A small image FSQ autoencoder, trained from scratch.
Training: soap at rate 0.0031, batches of 256.
Rows from block 7 of the encoder of a small image FSQ autoencoder, named by matrix and row number. Rows with one number belong to one neuron. Each number is 128 + 24 x the weight over its row's rms, rounded and kept within 0 to 255. All counts start at 0. Numbers have three digits each. After the name is the row's rms in percent of the matrix's.
After each neuron's rows are labels from the 100 images, of 14848, where the neuron reaches its highest value: "top examples" is what is common among them. Only what is clearly more common there than usual is listed. The data: patchworks of several textures. In brackets: how many of the 100.
# fc1: MLP up (encoder.blocks.7.mlp.fc1.weight, 384x128), inputs 64-127
# fc2: MLP down (encoder.blocks.7.mlp.fc2.weight, 128x384, transposed), outputs 64-127

fc1.50 103:101141146103118165149108124132158099156109173082122127118133137098137115170130135110193107092136148134120194174112122138147141139136120142174141141096135107144155081138103166090111107139101100
fc2.50 111:130114105156132141142093126127094127109126165140104143134137146134162127093187090149144155144112170120155160150088089124111131082149119191091158096092120073129127114152137104111097151155143153
top examples: rings (29)

fc1.40 143:167116123143073101099135124114121133115119117125099143146123126125123160106125128158110108112149146156111103150143108119096128088126138134116118122102120128120146169164157140159150137137095129
fc2.40 155:144122110146100084150121153156107135123144133150100176144120076158175101133145150177121118134133150135130142134104102115104137147110169143102146143118175153136121144143145142064146159192158085
top examples: blue (75)

fc1.86 092:144092116129145184083134156134128118132145111140089131138141120158121147130149140158114139141116101112151152164108144118137119106103129185147146145126138105123110162155115110133142122136133155
fc2.86 088:089151100064148157162187125152153148184126093136114097121083116154111145114124184135127142127110154090126153141089148143115138147128104152100128113143149172100157133114138111107142124127079092
top examples: white (72)

fc1.104 097:173129138091110149085127138146150141107124056080113113144182119129096179109106110139140149149104154120118117122127155126124107111063140107123101095111116149146109159074131147143133088160146099
fc2.104 094:148114093131128099089110138111126160094104145138135158143143121136114127096115120134119122105148065113111078135147115153102117112143135148125105110112114131156155114118125108096079158147094118
top examples: rings (35)

fc1.105 097:128072110145148134149137129124122134113138137138116164111121114136144140097103133113134097183173155126139150165121138110157131121158129115147122132147141092175126141130125133140133165145155162
fc2.105 088:099153149125128147172143095138113134162105107130104158117116132111117143107143107123098116132138161133131063112149090121127129105104123149093127126130116171124150112136115118134123175164126170
top examples: white (74)

fc1.149 099:133105133147139111116143145108100116139127112128131114108140153114142113122110115157119112151129110124159177137111109164121083119127168131140128166139164129149135149163149125109136180083123161
fc2.149 094:150198069126124136110116119124115112142114138153115132159156168155139128130135114116134169113122148163108150148107031129103146131139133131110104162136123121103171135127095106148120141174139102
top examples: black (86)

fc1.263 084:133090138118156139143146160117147134107134072183133152112094074099111120143105130106145137194149145115122094134137135129130173138094148088123131104159146144133130127120168132156136144127176134
fc2.263 083:150125087109123143138157103110103114133133090125135131130087171110131109116131117102124140113086133100121158112100107125136102192122136126136119137102150078140109129156087139107119155123132127
top examples: white (71)

fc1.174 094:146097130146116116102098151112118099101139123140125179153135097138121119127141156140147123138150144119094208138113121119149121122120087181138096118153146143126160121144114140081142104127061122
fc2.174 098:149144137097143112092116139126120106164083133160108130101149111136165102104121175104141071179129127170124132127145111078139170116160139127158137102134154143137147106127171147128109154108144108
top examples: blue (71)

fc1.283 097:144131141147087143144084121134121124110123146150118136104103132099148125150129135151146138116164110154138173113095137088139105137086154156118134154127192107141144136123103128141109130107157144
fc2.283 108:090171085100098130146136101113093131146131108147129095120133110130141129077143095174157087154100145142145124139160094165152157134107164109165114134101058168137105148095158129114095148120097094
top examples: rays (27)

fc1.300 102:123122195093123121110125163144083121107112120127128149107110104135083112127114143141139123110131133140151090150126109131108106135157167173070145140114109143140132112111111109114150160138134128
fc2.300 105:115157137172147098123144100075143105084131142115113086087150122123107137155118140117138130102139105099155115096121097116121115181121091135123106130097109152112124122133125139124107078154149160
top examples: white (82)

fc1.42 090:130126116124147128141112128130159101133099132130103087111155159152069092184091126126127130120123118164109100132117134082129135151149139115141125114141118117123104126139145184115070135080124088
fc2.42 083:157112166171106172147157114126158167156114112141103154080108130131126121113119154126119111153159152109121140160149130173105134151099102107098204121164119145117141091117116151149113117119122182
top examples: black (70)

fc1.34 124:085123113175096115122163094132144130136111119119126068127116165156130142127114134098138143138110111105094127136117148107077139165134139122134150136139138144114118141129145123068130131088111128
fc2.34 133:082151109139120145158107101109098137140100157132105162108132115114142180119118109145097116143137095170143090129117171122149084079121129110160127105155153126113117131112126108152092150207147089
top examples: white (71)

fc1.306 089:102147102153166160118123159125097160131157161116121136172117140160100135183094098160179093153121099126167109145116111118138116163134124111126170153101112155158106142124160109136115132142107123
fc2.306 091:085163140133088088100147128123159106151130105113079094160101135093159114105080116101138150156160145151125077139142150108122117147167115131126124116133118127129104182131083152104114146170107125
top examples: white (86)

fc1.39 092:136099106134149102114151140098114150102129105082134146178153116100104162128123154133133134107084149162078149179125085109139140137113120091173139101123109138092105177130135142165160158146134132
fc2.39 093:166127130118136174141146119094094092155106105122143085142098149175137147102128089151133110131132097124106145151126104144121162117096152138111114128125072112116124147140094120134115157131107130
top examples: rings (28)

fc1.363 095:084149098175122124123118128129115106137113184118095094147089135110103088100137141149132081113094131156119159072140133086138137139154138108134082138115143145097139156108088138118143119130157139
fc2.363 096:100145177101135074169139171161147124090112124113113195159132096139133102154078123112121145141144154143097119127144118120137104161083163113134166141138142153116195100131127165117133130130190131
top examples: black (74)

fc1.268 080:119129088148132140160109102139128119170161137149122122054112082127136115123153156098132088088065121170104144135101141092108124174079120142127093130115137124130090082114140109090112118157131104
fc2.268 077:112142176133098130113122133087143107164130080114126129142144137092123138111159133119177154110093120149117149098107081113094173108153120130132134123143151116103150155141076107130132103091156150
top examples: rays (31); spiral (31)

fc1.223 099:094085134121172108122134144115137125167109160146155112127107125120181136142132106107116136131140138111121122128149106110088134117135125090138138125132146170137135146149176114111133129140092148
fc2.223 093:109118094124143116137149135134165167096148103128128117130116125148100120111160144103128137106125104136159129106136121113127134112134102150154105158132113120158171100108125136073091139180141129
top examples: teal (82); plain (28)

fc1.191 094:111130132145124094105155162107058144113117106070147129089091119105116158129158147178106142137133086085159099101120145083080133120135113136108127142134155138132120120137123144142144150118127162
fc2.191 097:095169127151115124129084121105103125086164152152058166133161101169140151103134129173163169122140159124114121134135137136156112094133128121142155105163087146087102109136125097103144142163121133
top examples: white (76); triangles (31)

fc1.328 096:119113116148155094131156141156169149135103103111112124102105184138108080144123153084089079132159148125145183114113125117100084102094139132158119115118153110160137085124137134130118107117106157
fc2.328 091:098138100121162122107128130123111107168126149119121092124114193129122099162146126193085108135151170136128152113160137171152082115099086136079143111122131140134091138148165130143114147154149137
top examples: white (77)

fc1.144 094:098114148130097134134158119104173097135146130130104128123148145151134111139111098120087149136147103132159147101153103140111115131113170128140104124139146085146104079142123145084108096146139132
fc2.144 088:134114114100162151102079126131115182089113173142112169127101132111147105138084107104152127104137150122129148101097110131094140113084154116158166166143130109183136163142173158131108118165155145
top examples: teal (75)

fc1.213 099:123141167132101135099100090176137159165117100060141178107101126149125139116128114122146132129127150171142136134123108150102141140129163116130122146137089132139137149096160116165137114145120140
fc2.213 090:136090131130129142152140134098106165188135157136126146134130131135136146174133134120119112154177136126093090167145106168134123147175096118155100103118113137132121155152133119178120151153118119
top examples: triangles (27)

fc1.245 125:106136104144120160124120111132142186122162117113105090101103111133111144100131087086146142160069142121128129114155145106149161148153150124152143121140110146084124152097123112065123181105148146
fc2.245 153:150112155142146162143111094132179065174073112157151115082146105110171105132140199108148108146167115131125114120111127141139155125132134127139112108131140174119134098129123120077091110158115129
top examples: blue (71)

fc1.271 117:094132160149129133154151120117125163110100158082087114108112112133143101136084108114183162119140152132105107152141095141127120175114144127103125116112164111124123131159130161129110147109131128
fc2.271 129:095104110142131178109148121121143093114119120119117188122163142150147158186114147140138156134102110080153152130101158150148116141141137119166141097144132137092121142086147143123133129147101121
top examples: checkered (29)

fc1.137 099:125114153113114127126129134157102113125162099197139141143099111121128122147105149134148141116141135151140165099122143146108132102120117125125079098119134121115115078145134116112100161084129135
fc2.137 100:122118098091120113145121126094165151127146147153143095079106145129130123127124130126168164170159135137117137132163121116112119135135112127127164071104097155127128096134158133131135149116141124
top examples: rings (27)

fc1.85 111:117164092098098134123144091094139103139115134132110103171124107117132129116150101132146190136136124124121139165102154145113144159132169125130123116147136124135181112133105120116099158111145095
fc2.85 110:077106102141102108146117145101121055088133127152079163151139144139114155134110142118125127125135097129041130137157124143147072122152112168170129102116140137165128136097130113134137097140156152
top examples: black (88)

fc1.112 092:114124173119116091146133129129102145144107129101134155148101088140133155134160111118097112185143126118115152150120141129119106095148136146157149114094135152148104093112137127142126138110122092
fc2.112 077:151143100155139125120165066104159170143148135121086147121090157170139161120156107167107141149130088134127130123131143139117115127101135085151130122126121100116127089095128093133098123111132079
top examples: triangles (30)

fc1.314 120:142173100119136118104095067129138113181152099097108120116081120150102154135153113127102140141140138093130100139093143157115176117124155120090103134107080141128129138112133141149079157122144127
fc2.314 123:100153118110111135133104118150132136207155163099116116109112151180140159118125115133136127125067092155133071141144129111112128131142094130103102156105086103106136156088161118130110137125115161
top examples: white (76)

fc1.88 104:120144092141110168135136097135141132099108116105119084135101125136104130074152102132051122156059094126120145140169128137105108163161108118104154152160146149115120118102136133153141141109093149
fc2.88 115:099170117132125099122148153161141141114155139151120149159114160122074137106121099094113180126096132158128131082130127099128107187134123152095139144106122124158139118097118122162131107097139120
top examples: black (73)

fc1.319 099:130175144113120141140135121129111131098130149167127174140103130160118092143131117151112115178154081101130136077125137124103119092142097120124139128112117147112141141122156094124145118101091145
fc2.319 098:141131157137109129125127097099058125140133147124140073173098089086150132134155127148117152140161134145123128107145111119129126135137102133146099159155099132107116187134151128143106165121106114
top examples: triangles (28)

fc1.17 090:154121132092144175149132149120140119106097140128127146122163150125112135142123160117126119142111126120085117142094149146131122117137097180112101140113105125154133146134087153133157132137146115
fc2.17 098:137103154102085139116130146103103123093142132160115174149195122098135178124134130128115115108131114161156143101106112094125109108128141128143136111171113151110105089172139131146133167090188141
top examples: wavy (29)

fc1.62 107:145138106171088154132156114136141125117117157120151176113130140121129129120120119120110132108148161139156128090145101111106187117126150135163128132095163123110153123162136139061119121135154140
fc2.62 104:159127154179136118169112148120151133142122141123130092112110104114117093122159136087138120112148126165153121100129113154125162114087105151154129142071121135153100144124182100136117088119092156
top examples: spiral (27)

fc1.282 090:123126116119148173139123128150116103103135157122121155137094146135100091150150069136119164107125141168124123144108081119139140154140187146086116132138098118155162104111099086078118126141139100
fc2.282 091:122142146165126126139090101132104132131116120146154139101124109161150142139125133140137131111134106132116135137148116139141144121112159137149128122133095188101086101125131126178123154144159087
top examples: teal (93)

fc1.141 108:128081130121124162102144141128138154155195129116112070153109124148158131163129098167119104112078121148087123143180153119118130132156175111095144111150129099125139134144165136127105120094127146
fc2.141 126:106092174136119127109062156146116185140173119132122152128135132132147150105110130087104113134102170118175089134158109157117114144134107134165161158147117126172133131150149106161104134140099120
top examples: blue (95); plain (31)

fc1.237 095:112153151139122102095149141125160129132129136106145139141093138108119143103145145117136088133133117105136137108107122141141105110127153141094121162163115176138140133128132124164078137080159132
fc2.237 099:159103091121113103133138108141110129151133123110135151132156082113096129115149159112116105083154121136152101114112101094119115143144164115150112150109137105141108144096096131087148109128132145
top examples: triangles (31)

fc1.299 081:114117148143160156131143138131116113145133100121112119139133144113121140119148126126081171171108109117104122129094102158160191128104114120134117150098134123117173125140119142121101157145142162
fc2.299 080:158133119104140111120169124143099090131120139116123161102153144089137183124116160136152124138108097149148143101174167157131102144164133113132118136130118135134102121146157101106148183132136156
top examples: rays (41)

fc1.233 098:148112131143095129138129161153172108120156123132093132148112116114143113101118100124150127141098144115177150136099062168109113127125141133175097132114142123116168113137145157069123111168130166
fc2.233 093:107125134112124120115129110159110123085147095140103140151147119155144125128072077120138151146084127185154129070092137109133120128164135154138122158116141102162147184100156127142120078149097142
top examples: blue (73)

fc1.323 081:129120134110130102135176135120114161108092118109136147127083137093130092166084093109136077126127154106155135124163164130100139112095152119135174135154158115153128141143114101106145131094124163
fc2.323 092:148185118158146126114127142108071116136122147096156130167127086171144134178116134123116135114146090127122147074133150146097137115134053130100102101105153111091127150138142128103147102063134114
top examples: rings (34); spiral (29); striped (28)

fc1.367 100:124142179152143081138105099107150128147137106127118096119145103096128140150154111104144116146080099111106082157086147115107146147169097131084129124114142115124120096100161125143143145104114128
fc2.367 100:112091133149109093119102152136080120075188104163103134143106155198127130132115163140109147138133101123096119170108137103123177150120139146101122131126116131132118146117143093119159112132120151
top examples: white (88)

fc1.337 145:109118123142103126152110120166136149183114110132135158121098127134132168123105115102158117089141154121151145192087081111136065169141124123131168146099176107122130085147111074097136108137097132
fc2.337 186:116115124104180130085159139137136105088105138107121100109096167117154162153152133128121141111118153159119123136154131120118117114106181126113141108123144112192131150156113134079171110166145104
top examples: white (75)

fc1.98 094:125134109122112170110136151116134084100087086106146155141129168148132150114129132119194170134148097132105148110114124136148127137166120117133096079120169116154125195132129146102114105095123112
fc2.98 082:141140114083140128128167090118099117166141134165106108106123161162134167119146141132152138135096116150140134110115108065132102139152116147135150147149097100095129111127148085132169112141125148
top examples: white (81)

fc1.145 087:083105127120138170135110128142133142158097132141131115116124131113111080113126110105093090166092119135180153157141156130088093111127164138119083132075137126167125180110114122158138160121139127
fc2.145 088:137126112088114100130125135142125114150060146105082143110136105101092113124103133134128104128168091138112105137133100140131087133125137108167154123161126136154164127148145139164107117144109111
top examples: black (73); triangles (33)

fc1.23 099:116160145136122139157083125155135118126091137076123108180153158140131151119124089109107128090123114121131177119170136164174089120142125167106118113166156093120174140147131103125144151071143096
fc2.23 090:139108101167096151118123115101106112183141126131103110133157140119153118117123148084149128069145151158104084082155105104158116091135099154114132099091115126124097163129125145143150141136152169
top examples: blue (76); wavy (27); triangles (27)

fc1.16 110:142149172134149161153133147117107138102130147161134165135142133102128148126121151132099159144146133124124172166135129108147171153170115175138102135115167154111112156105084124195114132150125125
fc2.16 110:099136145149136104073099109124149134159182097139128099125101118175119147110147089130116157115139143139145114088124104135086104152146127142107110154115139134163151153140106101158087128155138118
top examples: triangles (28)

fc1.151 096:111133167098145133129100144127131119099125131158111111118100158126113104121110102129135132096122079124115099099151124119129097111078125147122136144137132162092129134150128136112124127101118121
fc2.151 092:126136137156136189130143135108148105106111122147155135161142159139142156146105131152158121140167138109135104143129099097128129083173132126166174113153159150137125082143141127117072115132125129
top examples: red (85); blue (78); rays (39); checkered (27)

fc1.176 101:071123119098121112131134119126107139119131155128156142094163095108124179169083147158182134103098092146119122134148153137104101129116177152106129118113152183126113147115144140110123094154096132
fc2.176 107:153120157146086116089118111156130144181132103109148097136102101147144075126110134093139116156196143118098120123126111102103088140141155104184117157117113136117134125152122166125138161123119110
top examples: white (80)